Rows from block 3 of the text decoder of a small image captioner, named by matrix and row number. Rows with one number belong to one neuron. Each number is 128 + 32 x the weight over its row's rms, rounded and kept within 0 to 255. All counts start at 0. Numbers have three digits each. After the name is the row's rms in percent of the matrix's.
After each neuron's rows are labels from the 100 texts, of 14976, where the neuron reaches its highest value: "fires on" is the input token at the peak. Only what is clearly more common there than usual is listed. The data: rendered roads seen from a driver's seat, with toy cars, trees and houses.
# fc1: MLP up (decoder.blocks.3.mlp.fc1.weight, 1536x256), inputs 192-255
# fc2: MLP down (decoder.blocks.3.mlp.fc2.weight, 256x1536, transposed), outputs 192-255

fc1.700 130:152131110167138116149127173109155167134093137148114137119083172113115150143168126145144079116118156144117161123150158118158156142105140089103100154128157103145166141124121171151125118150049166
fc2.700 135:177149119126156115129096211109141203152091127137106145137130112141121126140136153117132074141122140151127128133095095121129165148079159075109078129107161125119084180180155144148104111094043159
fires on: "straight"

fc1.91 085:120151172182107084170109087121092132129185143148156134126103128199149143106152151173137127145108129201140118097153075174140092138134142084131094156138151110147200150116189079126166140128062126
fc2.91 092:185136127196122103162090145083073123119128175099152093131124089126131179160142064128143116131118131120148132192164148180085083192135086093130119170103114164126185128141128147136131131133141128
fires on: "that"

fc1.196 141:089124156097120126158199105189141121115099081150143166110176140115168102157117090086134176141141164125124127128084104119137143113107122127071120141203143164161062169173142111091139136126119077
fc2.196 144:125149108141165147090089133119103095135202127123096077135108160136147123151171122087123032132133131070107114113117168123087069074126140117060128098084115113128146182141102140128120166136115176
fires on: ","; "that"; "white"; "dog"

fc1.491 127:108175206164130136135111068098117179072073106117111156123114078130126181097139170145159142078082098074119188126128134147116166145180167117162141146144096125159116130107144131103149167120148069
fc2.491 128:154095121072115098127154127196133126149097126118103102113098171184086124186174109118094095142159146159146134113148114076116106098116092070090120167078090141116134100107115154074116091093170154
fires on: "car"; "dog"; "barrel"; "truck"

fc1.604 131:164157116092096102130131119144074083079089165132064143124130112184121161147138172105157069107159143151117153078188126162016118172106154129133082133163132084131085129117116096104170171073137065
fc2.604 130:107100184153104135098095149121175121093168152154142068101106115187184166101103024108151127107137089157082093131165144144218183123154127143137138099105133204155133086106104097143221205111055076
fires on: "an"

fc1.754 133:057150116114185135088130110149165145152169158129218114185173155133160131120140131108133143086168167116156120146105195115106128124126125111126057173113112123112118132166204148100170147166167130
fc2.754 141:129094192115101123186053132108143117137076115143124167122099114138148153167163132126115117156165025135133100132183182119119119120144110073056102063095163170092151145086141117086189103112073134
fires on: "that"

fc1.115 143:125112165128150153168157166106101103159177079081185075085149110167113150116137070200139159189156131095143135087180153164138123120116108099195080154155069120154154116145098139092138132196087070
fc2.115 129:158125183103141134161235166127122102171130086158130128107137129117146140126111102165200192094183144124134167104165074109107121160113151120178119132147065169107128119101152198098103132104144120
fires on: "barrel"; "house"; "dog"; "pine"

fc1.582 141:133108185148137136131177161110143174138091098165129163162125174124134108123128136083109092095170068127130146099150120090162074145180159103102124108134143094180125176119154095108140158069086175
fc2.582 117:113166099162162066143126132115112126061145116119111127171125106190127137150156132100116139178080103144071110061140128099132126152161149126133101160104118163105099128212086141111126148122108052
fires on: "dog"; "tree"; "pine"; "truck"

fc1.274 145:158135086097104103085141130156069121103159112156116169152159141198078113118168151064124145226179117128095118170120155128126151114130173195229128151133156128195160107082150157087095086122099115
fc2.274 126:183099138173158134150128105125143140136101099145092198102110129108115150153125204157086104163096116116130125122112105123127156133142198094117103172185071107152104108118150162073071146161104115
fires on: "orange"; "brown"; "green"; "blue"

fc1.717 144:073165102071069062057099072126128122134115112186145125079149129150104214186096112122060115131135094141124123148089153162129105100205100176067180131157127094106131164139106143135110133149095104
fc2.717 122:142087162089161106148091133132133129140149110164142112115154130144143184100134144126112136149138151143149186137136119185140107156171165123091101087172174154093128138133138181066103106116092149
fires on: "dog"; "barrel"; "pine"; "house"

fc1.222 128:133147159137143106143111146161142080047139172158093110140104049121173140112133157149082136154130089149118170121144118106146136146160162147022108138157167131171100058185216160111111128128055093
fc2.222 113:169117100089169174156088112142139114129174081151157072144146168087130118151178124107153137139120090190159138155079095147066103165094082087130149087161152161102151084169175169204150111160128151
fires on: "a"

fc1.406 142:086108170185136139164083125131179158173113111215117142149122095165163098143113119166108118058138116157061086092189114133134138079152170128112141094168105068136116137164145113113084134083115074
fc2.406 114:103119122114153113152093088114128149155104108195102104148139158169128112136142191153122156121062080139099102058121065124098106084126175098128082135078131150121192166158200123146117078103099120
fires on: "with"; ","

fc1.354 131:136108129138097174170092139157127110094111174125114179134181135096170062117160114180151100140081104151187152134155084098120131148099152172113156145132156127165128156181187103127094114062121120
fc2.354 130:145128125071156182101120140118166094127138144115085161113052147106162150135081161131117088155149088085136109126108172110155088094111133132125121155139123137063106108070116178142144068126114120
fires on: "with"; "black"; "grey"

fc1.497 146:149141183145105178091110149108073133097140171129102161171088099085145182121161127117142148200118081132163052110124107129145181088138103100091118142177097079169063163144121112120136136160143103
fc2.497 149:153132125148164103160095095113110138096118105157122142076113128098166160127153115159134117105113107148110096137113055133094096153128086113132090178180144130129082151149147183083196131126100162
fires on: "with"

fc1.335 140:113126135135137084165124117123103090171180117138106127123165128111163126097064146161158124117177160207127150096170186096123129184132116120104116163133104151140124095132116169069182148128049098
fc2.335 149:088083140122161151154162140160088070156190122188084139089159138108152119143128136152167107135153168129126171087156174139128163184136118102118110146144146139133102097063166205074179169116071120
fires on: "an"

fc1.214 127:159113144138112161180188114134193114121080170085100169083128167150074123105127123131179137087118091144110064165139102119151134124105146137106140092146072112066097163150137112164173121144121145
fc2.214 123:120165114148104141085165098136107086115114102183093163070100127098172185095126146116163130137178122119130126078082082130117100115118174097154079141110138101092162120137131185096159137157112126
fires on: "with"; ","; "and"

fc1.315 135:141111093176097127090100134102090056120119117087100084141083084178091102075078135163093128089085089154080111140143098109177159115093172158111115106193202132105109089110088177114123145066109108
fc2.315 137:203120108073097179099117080067170147111123112154103133090150120118201095123147136088119133111123117143128138103093177150149173148179165166122154122176126151121139065122134188087130109168110129
fires on: "orange"; "red"

fc1.517 144:053150165123131123111132109129158183130153158120211119134192139132133148110108118087102155134166135148168081114085127149111165063101127146100062158119062140086131123115140145156110148157142124
fc2.517 156:120130174171111155148111114136166170121173106161117154161060138173142113207143123118129087143134096112135097112169205137126134112130121088075105087051144152118084110130116091100158110160082101
fires on: "dog"; "pine"; "truck"; "left"

fc1.36 123:109133160123158156175076168111124150189158110124124096154152131174117146112156151113156107171142120099102120135112135116141152086115135105159138122104121129144154089070126131127070168123102096
fc2.36 130:150140116124165121117188153133134080141131107153142081136145116093118205099151173156223159107184120143151128116080114094132121167137089123129181111132076065107101127148187121128168111173211098
fires on: "red"; "blue"

fc1.636 114:122157128126149134171131150139118135155087102151126173076134173099135154120127180144128106146136130085154119076165072102123138170086172150121136150133181089203093210161168138081101063062112124
fc2.636 143:169124120140126189081096091129210115102104139148078106118089132141152151183111155093158093137131127089156143108087236147099090110149095113117058134111125154083079161062146121179141114142145173
fires on: "green"; "blue"; "red"

fc1.426 093:139100151178108127160102098122155192112144166190132151090123154150165122068129160152187115141136109126091148142147124142139105153095114131096152125100162083152153132131114091107165147139062143
fc2.426 097:138031099131043135147129112075204141135178128124150115103078094117108087142104102107151123063148145097114133180096105135084093180149068041153174155089122103086142108138082144137115122129111104
fires on: "bends"

fc1.231 128:096060125116152126129076106103128250099087096142146138149158093088155179144145169208160141122065110114139176121116136117130154162165102137106124190173070147168173146127205090136108115116114127
fc2.231 127:151129163152173103144129094187163125068113140180119186115155124084141125185183105085091094148158133187154096163144070140139136127124149114149088120157110111057186113130081191152131111142153128
fires on: "dog"; "barrel"; "house"; "car"

fc1.195 121:160152104151186123154128208114154172150079107114121139089081146091101124127144132132167060151120143147138116141126151108133162174094121095075101137153153123134117150173121155123148106150045161
fc2.195 141:195138128115152100128072200105136186132097096159102142132145120132118152132138157119132100148128139137134133160061104127138174153072119081136096127115136126096064177167168126124107118139059153
fires on: "straight"

fc1.418 120:143169106112097111119168091096136160157127150179142150162143180164177072130140161143158104101119205114145100197125183102098146128123070142168121123109108120189162105159163107093125087097131107
fc2.418 151:094108116111108131120185113110132135109153160070128151079111112131097141125119091103156058097044054064126171151159144159155153102123104153129140112114068157110136083115085115205090151123148133
fires on: "a"

fc1.407 137:106106104106153102135131226133123114104130170173091149118181158108116075115146143104106096107092139130164135105108132155088092167122135152049120160091159153139155158126128164179114113065059121
fc2.407 156:128088115103140079092128216111098135065169136169080133171148128109149143134138161091153094136103148130101134128118117126115093170134109106107137147098167158188101148138113102155100139069049136
fires on: "road"

fc1.287 140:058069138139089095181175102213092118121106080146140139151163069135148090096124091102144089143147175171124138182139111121131136138146126134049146120199135127110100152162134159095111122138100099
fc2.287 131:148098151127182104128128134129117132101186096129128093165099119132134135188210162128136081138111163111160132142110109173091103105132162132136180128098113141151094166119137191107132124093090115
fires on: "orange"; "white"

fc1.471 127:165140173139175154176165160140122135170129058138156129099130053179138151160108058180129204096102116140067089121073116155071140142170145137106164091137101096120048134136115120146106081105123147
fc2.471 141:056149109169152168109142105215152086113075194205117142106140156076111112145132113128119142153105139187125150108098098184113132171077161127174121133170199129153184157143091153152167182088127139
fires on: "and"; ","

fc1.10 141:119133099097109113113127136177146136141188132185101105120174103123155117142105120073117090124130130134093156090106172123103156125060087137131097088156149170155125092142057171164132076148144100
fc2.10 148:151100149101133114129143120150121137142102094103147148137126048143128103126127079156116131131095146113113139123116131139042123208119144100100139041112121113182170157142114167142130133114080159
fires on: "red"; "teal"; "yellow"; "purple"

fc1.548 131:142117106156147110151127167094162158129095130157100137108090166094097138146178104167131087121107140168130127154137137122143132140115119078106107155136168104128169136129141173150115124156028166
fc2.548 163:176152106127168111145102204106139182147101117140097145129130126124106135140139126139128071153127126132128134136097111118133153167094162078122084139119158128108121170181158152146116111117047181
fires on: "straight"

fc1.171 139:163176122142177140090092076094088143097131158094209138165119181091162152162134103119120104120172123138128087139153154119063141145081116128148130094164148136145184148122141151131195144160125170
fc2.171 134:199115139114148118126114159109134079067137123101118119116120128118183128169055159145165102145172114171179140105089131089097158087159090106142144162130096121136164155085148186119083137094103157
fires on: "orange"; "yellow"; "green"

fc1.179 130:104130139111128124134119205142125170110117134094183105116114132151176125113081148086067135148145071073114080129115130076179083154156148159095144070147174088095179092113164160089167146180080147
fc2.179 113:205108123114102112188115119103144065129155115129121061141099174135097149125172090146078094168179133079087120133115110095170117149127105108153132159120119145125201139129155162124115134100152156
fires on: "black"; "blue"

fc1.316 117:169074166103050089124113131193097147139105105128153118114117068191121106143137115162135107101111114135128157138154149121165155120140185101080172129115123084168122118139124116137116131107090149
fc2.316 143:121081140104175184200122181121150148167106174099170130141144098108161072122093105093114111130154077130108058141100142105109141172091064121119089063149164136147148137126138143102188123136155145
fires on: "<end>"

fc1.486 102:124135148144115127130137140127165213137133151159155107094130131126113144141182161119102137101088089140101114093067157184141160101136123101137131146085080054173195184190171114119103121080031073
fc2.486 093:149082081050162142176129115094158172165117135074114150103133100067138185138230141180117138166101121084140133144146105175146132148109107150188136136121154150105163150157152226158090117090087147
fires on: "that"

fc1.62 131:074153099092126120105148129086088165020163168153115139126155178135151091091169104135128153187134183135075100127198153149114124128134068090179141089145073174147096097141051170163144138129110089
fc2.62 116:168138185059138142108165127076126153061085110118131115137058120102110071159164079147146119125104161107186132210147123131123095139116197057124155117099097157140220115135120127150047146100156131
fires on: "with"; "dog"; "lamp"; "barrel"

fc1.596 136:109127160053129136158132109145148159078090190171101147076102147147146123146159145117134053125141181161205126098153093125060115146143152136111115131107137115137107157107133087077153133180143080
fc2.596 131:117100113199083139095084114135172141155143172141098085169170048175170154131083073082127184181138090131121109138118188152180133104124111105111127099074125182141142115110107170115236136147115121
fires on: "dog"; "red"; ","; "and"

fc1.442 141:094120103111140100137131223141107119106136182171092143117181145109115071119136131113107101108089142132176133101111132145084086175119129151052123155088156158144154140123125161180111111081067110
fc2.442 157:128090115100138078097126212117096142074170134171086134175150129112146146133138162090160094138101148125102133131120117132117092170136113097105136148097169158190100149142110103160100136071049135
fires on: "road"

fc1.329 136:099191167173139091161118129163129076174122107083139156099104204121070142124149111076114105113102113163119118122105212098148085167132180134124091111165197126164197128155174102103159096164125110
fc2.329 143:098156086112146127142188039129139142101112140137147161140108102159029163094200071146163097157093140155137180113095070127125075109147122088184117153141144149136147094134199137128148081164140119
fires on: "a"

fc1.355 143:107100132154143214143112133139124142135126153077163189136115123166080153105090114119160157084079087125110138157119137104163123067176164126087186120155092126121104190136150115158188159104110194
fc2.355 118:101153181141123161061126126199123114175073146188094135067088102138137104136159099115062153183138148141102117104089133080112135142128170105150131144100158077109146132128092213155139142246097094
fires on: ","

fc1.524 129:067161141135092157173135142143180109158131112081155126146106135133121137071055159087042166107100127072107124122076166144105034159111179160102135088125152106155178137119152158086171171126087097
fc2.524 121:152091115138107124077160073115115107141127148142115099110138065156086164124130084195107088165097123119143128103108075163158059063119133114168115197195157134133115164115199190122125114126126154
fires on: ","; "a"

fc1.498 107:134132152138131146161111092138114161143141131148186085095084092158079098186150135086091121087160129152121102114113106177157131109161147147123079179110159082148110084139177103156089117125118114
fc2.498 111:143130134110109120205200123157142078176106148165106146105125163079080096087109144129131159171127146141120093167109136104115171117108138082206132072142136129113107121124129127132157147097106107
fires on: "<end>"; "with"; "car"; "barrel"

fc1.205 144:125151120138102203116158065170154088146112073093170128128145097176073111112163112106168139143102131107114094074082149159104160153127104108141160145104131130166083141057162123088161131172078170
fc2.205 128:121106147090098078085109130070166094135145119095120084077186097107195150136102120106164137129064160123141113100138097075188082110132109100110139144150101102076159070111125143114103124116095128
fires on: "and"

fc1.108 144:104150110112108146142109174162172158119083176129157112164135166102153104144162134152118136085124100126137081118126104169101093114129159152166183081171114130125126105106111100136098095131118152
fc2.108 134:142098181186113132176124187119092136150112191102132069079124115121180169089072132119116095082108121109143113125103170135145090149083068096131140117123140136144121139038096193118132152080133099
fires on: "barrel"; "dog"; "house"; "lamp"

fc1.620 138:121117091097115124113143134162147086127167129161186156133145117090200141085081103046124128106130119198117113128095166122114141131105097149107121116160141102146109120138096177106141104055183131
fc2.620 146:124134138100109118103109167165108123098131093115094081151092065138159045114183120112143121149154074100103126092132137103075100125123183087093145144101083143183155190134118133109160191139142131
fires on: "white"; "brown"; "green"; "grey"

fc1.276 138:114113141160162163136127161145161147112103132135076106123110162113127135083071117145173090109150116182181137120139106194164123116130139159107097127136174134176103194065151157048106029082158123
fc2.276 141:220126093117109184086130083134227118108133106127105123143138185132086115174101143106139089104135110172144101074105129172119097098128173154135040160116121144075123170102169173154119123181160165
fires on: "green"

fc1.714 147:110126137154133110150134126147098099164182115144096138124171135118154134090070155149127115138173145219115135069157188084114123185133121135098093170147093135149142100145127175066191159138049093
fc2.714 149:087079141124159155147157137162083065151196133182081136094164141103146113142127137157152106139149163133125159084158176134122160182139116105117114150155143137128106102065165202075187176116074122
fires on: "an"

fc1.599 115:115106119112121149159134152150150137091181085145146161189171144102162130197149151099106099126091151152097073089123074122118144123081104146144119108110133130138104100161060121096143065090109057
fc2.599 140:140098133148180066117113152104123101179090091111112109159142081103143115128118108113108130067123185127126156126103116136064114138096168118089081086156168128160141185084118078105115081111113060
fires on: "green"; "red"; "teal"; "white"

fc1.578 134:133122094098130112047098128099110151145158152139147117141158144132140148131205123145068123108151129117117165153140152166200155078163149121128214134140101125135095211134080098141114125135070108
fc2.578 125:135098150085090068138178108142168142132156112177152169058141182132124115108161162082157208160122165159161157097150086188099140127102121087152082085149145134167131093098116096163204076076160159
fires on: "truck"; "dog"; "lamp"; "barrel"

fc1.590 129:108106163134144174123152159145165105109114094167184128128081111097115106088073089102157168100185150159149116151072159077159148143121076126150067114110178072136081184119113108100174133082134135
fc2.590 145:178134106138142102160135113140132183180123134142156166161184152154109087134148104121058139186152094177135123123171134135094144140134152131100157105120127165127110099164144202112139081211106158
fires on: "green"; "teal"; "white"; "grey"

fc1.100 130:168150131156102060133163169092119108194070145166130057159167116140130109087127163105156114121106108133110136075132122154192141168109140161120116102109129116147078166160077144157108123168119102
fc2.100 139:145105080113183192097112094171133067140154101146118206166158136126186107175162152078103126124090095131178109113124149125075141117167152174169142130147132191187129156102166111107099101158119214
fires on: "white"; "<end>"; "green"

fc1.224 108:119117137122108104082109144085113116113107094149102124119074084140102099094149119163153107120105124148125131108148109130112113145160152121123091165151147135128124100147160063156122141117048089
fc2.224 104:104073089102130132154065170128148130177137179171182169097125149147110099137146106132157153157128107132137089142131128155173176160121107090172125155070143170134102166146127182128102136162091094
fires on: "truck"; "pine"; "house"; "lamp"

fc1.400 132:170095133139158147120118086116111130113105197140152162111103073144160217136097184176092123139127149104109148125112129151132130160102157094103149160112127074165107064105138103137108168140091112
fc2.400 137:157120136109132164145112122089134138134170125111178124126142151124130164169120125098151133156106099155145110173094121129120126127107121087102119075075180116089149165181152164162127139182099182
fires on: "<end>"; "white"

fc1.670 162:139143096124105107121153141145090098128144158166085093183136131159065132069184137098106140177169109139047171164088189151127147089149206161146075148157091123146185083085109119112089099094108098
fc2.670 157:188105140156183150134139088179091124130153188133104138139097111175141175134099158219129187156064138164119121150101105120113170107150202086131110095152112107179151146109124140071099157149081116
fires on: "green"; "teal"; "orange"; "brown"

fc1.261 128:095113116141113114105168106150153178106077132112127171169180157114131158099103149093079103206139151103103092120095113139105122107081144186124108136163105151096152132108100115159095159143056104
fc2.261 139:150145064180156159108156117144148136110160094113127168163121138118144166183094102088087093132148128130142100108100194117145163108114116065110103114134114122074157080169139182100178103171149091
fires on: "brown"; "blue"; "teal"; "green"

fc1.377 134:104117193089117141137173148189139138124097120101185143071116093118180115080111112162120103179104134175187110103126101078112144149191159144144147153179170061167153131156145105151154122140125090
fc2.377 147:201107066108177123109185177133132059096103116139207127179146135150152145140111115146135146115178121092144143094110084180085126137143123142117101104079108129103127126130155200147147107141127124
fires on: "red"; "brown"; "purple"; "green"

fc1.320 137:124092146103114119124199166131120135131073128157131090146116089140097144126144088140162104134094134188092129146197116122115151158098146169114148137130079127131122102159145147137130135128098096
fc2.320 131:116132121097136121119107149111171110135166130156112157162112138119134186134102138110126128183133113165159083118104090114174068160119081051113078119160171156136116131134196185101179120184130145
fires on: "with"; ","

fc1.616 096:142070137150118145215090140148157179117164151142156095090147139131082122083182144158136161170151118224143135096153178131145188118097097117114137102136186109112118202139131124148112125100051138
fc2.616 126:150097105111170061113114102135133129081118169092200114160156141096077099129157144146132129179152110116068101133144082134134102154171142106146157107107155131163146195123156058075127121153185094
fires on: "that"

fc1.60 089:139132120156106102152084129158114147108172159148145090080160134135126122091166126158102134181142086157117140119139115184109164158095114117099154125117176108146163176075138094103140143132079100
fc2.60 137:131119107126131076118102128141132106095147163110189137148161138117085141140167128152108130198141110101087089132108101139098133141137123103135184103122165126138156203111157101088114134134210081
fires on: "that"

fc1.419 123:124063119115116085148142115102088086153134107130147134127152134144175137103178109114085091044110166198059111138089059136189164083106115170103121121070143196150142131145092096136187086066059124
fc2.419 125:149162101162250105114131175148115169183112066175109116141132079101127140114153092116146086086132167072154143123128147157027128113117194054121091171109142129139092127126143090151139076117107142
fires on: "white"; "teal"; "yellow"; "grey"

fc1.581 116:151156108150150139154104170117149180133075131156110131108054128107080163120155123139158106134139164178140160148149145107159176116117152091100089164153149104123161130155137146147128124121059161
fc2.581 131:205143104123148111133105210074147196139089093140104153149132114125119120133147142106139093155139141138111133142098108113129168155084142063106108139116148141107081163170156137131125113101059152
fires on: "straight"

fc1.219 101:153129137131104122200124176182189126122208156183129132069141118137126126104151163163081115180176076138124118079110138163131141148094119126119161093136150117117137209106128143083113138124111114
fc2.219 144:152119107122149069128143135151130090081131164092207122155159130122104128145165136149121121190154125108089081130100102125115119142144103129154196084112154122143160184095151104074108110134186070
fires on: "that"

fc1.676 140:158132144183085077121151159121139159125096111123096080138163141086175167128191188150193107172109088135117165147116129137114134080136159049095158189130108147083132176152110140177128117131139179
fc2.676 140:143144065145151120111124174155113124155136088141086114156126099171107171133145125172164107228104113137083125141147120122108110072144188135144090171164081147079078124138081078177161112100150119
fires on: "green"; "orange"

fc1.646 184:052153111100153153139107148108171143122133170163174172097116139139129088129109157135132130120129048182100102083113140171167093161115123110141103058155098122196071124134137081169132135109122029
fc2.646 161:107161123097163120129103159137120112154108164174180112125112185111119115147106113109111160101134073161096080124124140141120074147128176098166110055114122085180079118130141097153111133106179083
fires on: "truck"; "barrel"; "car"; "house"

fc1.353 146:114139136133133093152128126120102087174170123142093140141163125133164127096066155163162116125170159207137139095165181085138142176117130131111106147135113125158106100131124138068182150129056095
fc2.353 147:091079144120157145158171140152087074160187129186081144095164133112148114140130141155163102137155163125119162087154175147134168186139119107116122149149143128133101096057164203075188174125068119
fires on: "an"

fc1.138 136:123138136130049147206114185174090175077173124109126117128161123134156104083082172102113089194102162180098112097159144105096116185158117156167147142118139133144146150137115156148127159120173178
fc2.138 147:179137117101187082097153136147138101157102074159115101136129103111149138102137134147153123118113102096154114149135119074109166165051120062172116143139101154179163118123157158123139167082165141
fires on: "black"; "green"; "orange"

fc1.398 132:086140097098116184081144166152112138117121099112135099098200131138096194129168100132156110140086186138133179116104121101120114147089173095108133050091103098155103168093119148134111179124130180
fc2.398 130:079119166121156127156097058059128119162153086151147160137125151128084105154144117157180151140168101125106097053190157122138088171110072158082154174113090161091105158114124137138122071116144098
fires on: "and"

fc1.433 125:084112164155150157119119142120141093158081124135157164099110083138161161093100167135116084094167129148180182082188111115164154138120167151118125155108151085148148169207138153100126109128135087
fc2.433 118:132114098105110143088098134108208104167155145170066158152134130171133161138141143079154113110088099118163126140128140142162046173144112131131086133109131183118112163096151155207167078169156139
fires on: "white"; "green"; "black"

fc1.546 112:210125189126107066141107071113126088121115169117157132139124104124078183162155129138122124110110145125138122132128151073143173188128135166144141183150139118156127097098169124178101145153093084
fc2.546 134:144149158164115144158173138185129127131171182158096100117103162042089108155083098118127139169128152160107105143105147143117102133062173127163176135143111183099140108113090148131168124104095104
fires on: "a"; "truck"; "car"

fc1.359 136:044092051149127122128114153120094168115100110159139191104075159068122097117164106089126175067138113150101120078104102130077107143162029100152083185057116105098126147110162159070177110082118138
fc2.359 143:150129159105166141173153178103131161149119136146099163141140140178146088110167077152135131106108105105135137124074107133073128151159132129158162134100132111187086168080159150100188115101098162
fires on: "orange"; "teal"; "green"; "white"

fc1.602 127:112187077117132080125109124108190096158110177122099160154125178115167069155103152163193103137121182114152132166161193063104130140062112145183093104147135136137122114155118056048128064117125077
fc2.602 142:125120155092114154158190164167138136133194154117164178121128147077095133117178087094063133126082092080123153091132146125124143120117111137132156085094110130078096133118100115152129171117165092
fires on: "a"

fc1.57 137:080108099037134135141141127133179162167140182088136179132153130111140129126101110081166131116142099128143144115062152063160158135061164144109121105069155151193090146140075158144138153159101138
fc2.57 128:116127086096190101114114109124073122036164162114125144130136112133119199114127124145143142195133165132160108092107132139120152128125121148170117086062094112128186145126098117137155120183102150
fires on: "dog"; "pine"; "tree"; "house"

fc1.437 084:096136134156081113152137099134103161106162159142170161081120137172133140038123180144146138137078125172118140115203102139153129080086153137140144119137127137193166186150150115152181127120090139
fc2.437 077:228122075160109091117102113124119113087088164105116117152110130085107135131121097090132171167168182134123116163094127207122100144138121079141147153085100079130212133099136150054124078141111113
fires on: "bends"

fc1.137 122:129170098131119149196150127129139149129074125114137148102160160068148105142134187150154097176100129121196134122175087083178156201084140147130165155115182085197132171211191159115108120065143116
fc2.137 153:138108156145114170098103101127133112140104172122119112127068163131123134170089153075124114147184135118150153137100214174128128109103114102102110119132130152073076131087120076142166079118134105
fires on: "red"; "blue"; "brown"; "black"

fc1.460 129:115149087110157171105089108105096127161110069060136071129136108164137125130109106157144053107067168125177088082154137147128146127089152091065075085121138107114158098134113148074116112123075089
fc2.460 140:162109141055181124174182154110117094148140090180144132105114157082089161100133183141144153173167154064115143162121135100128113179105108066156179186139085176094082096125110176167138155114173087
fires on: "brown"; "yellow"; "and"; "teal"

fc1.563 131:128167097146115124182135121139127135136084135128147149093199161058148096143122171145127103193088148133202145104174100101180150218067119140121164139124172090184124130192177173106124143092141101
fc2.563 152:120106159139113150108115133124118093148096161120127106107071161117101137160088153078125118137194134126145159132109207166140133114100107116103116116147125142078071125086118080128163091098113099
fires on: "red"; "orange"; "black"; "brown"

fc1.391 126:122105078152152088115119131181092105098136126174123093065098179051172186114186094090130095148177109214147110134155139137169127089070017110140136157154148085112116145178155142130148198115154164
fc2.391 143:152100055112122162149144101158139175124167132174083127118125097165143134130173119095154143134115148116119124121111103127135151151108142177105182181101127089142110181111109049104121143173172142
fires on: "brown"; "orange"

fc1.331 140:148111079130104151133087129126133096140130079148131088166103141160109121131117092154103096161099099182101100135170094098129207095140094140115110119157098092093138175118169116107157092150088103
fc2.331 114:149130096116143131105129118063172135183132123131080150111097127121153151117208119130129188074118124146241099137099109121144124108132128046079099162126159147184152093098044151115123141125170163
fires on: "with"; ","; "and"; "blue"

fc1.724 127:139130141123147133152187092087175111132077117102115222093117135215115165142151156138176162159121103119109130120161152127107125079151200125139130118103134103142149150124118122175101120138137164
fc2.724 130:133183117156134127089105048165157103142078109211121155145092116148134100171164083087115145190083133127124153133074153098054142129153078145076179129134131189127161136167157139153170132194066185
fires on: ","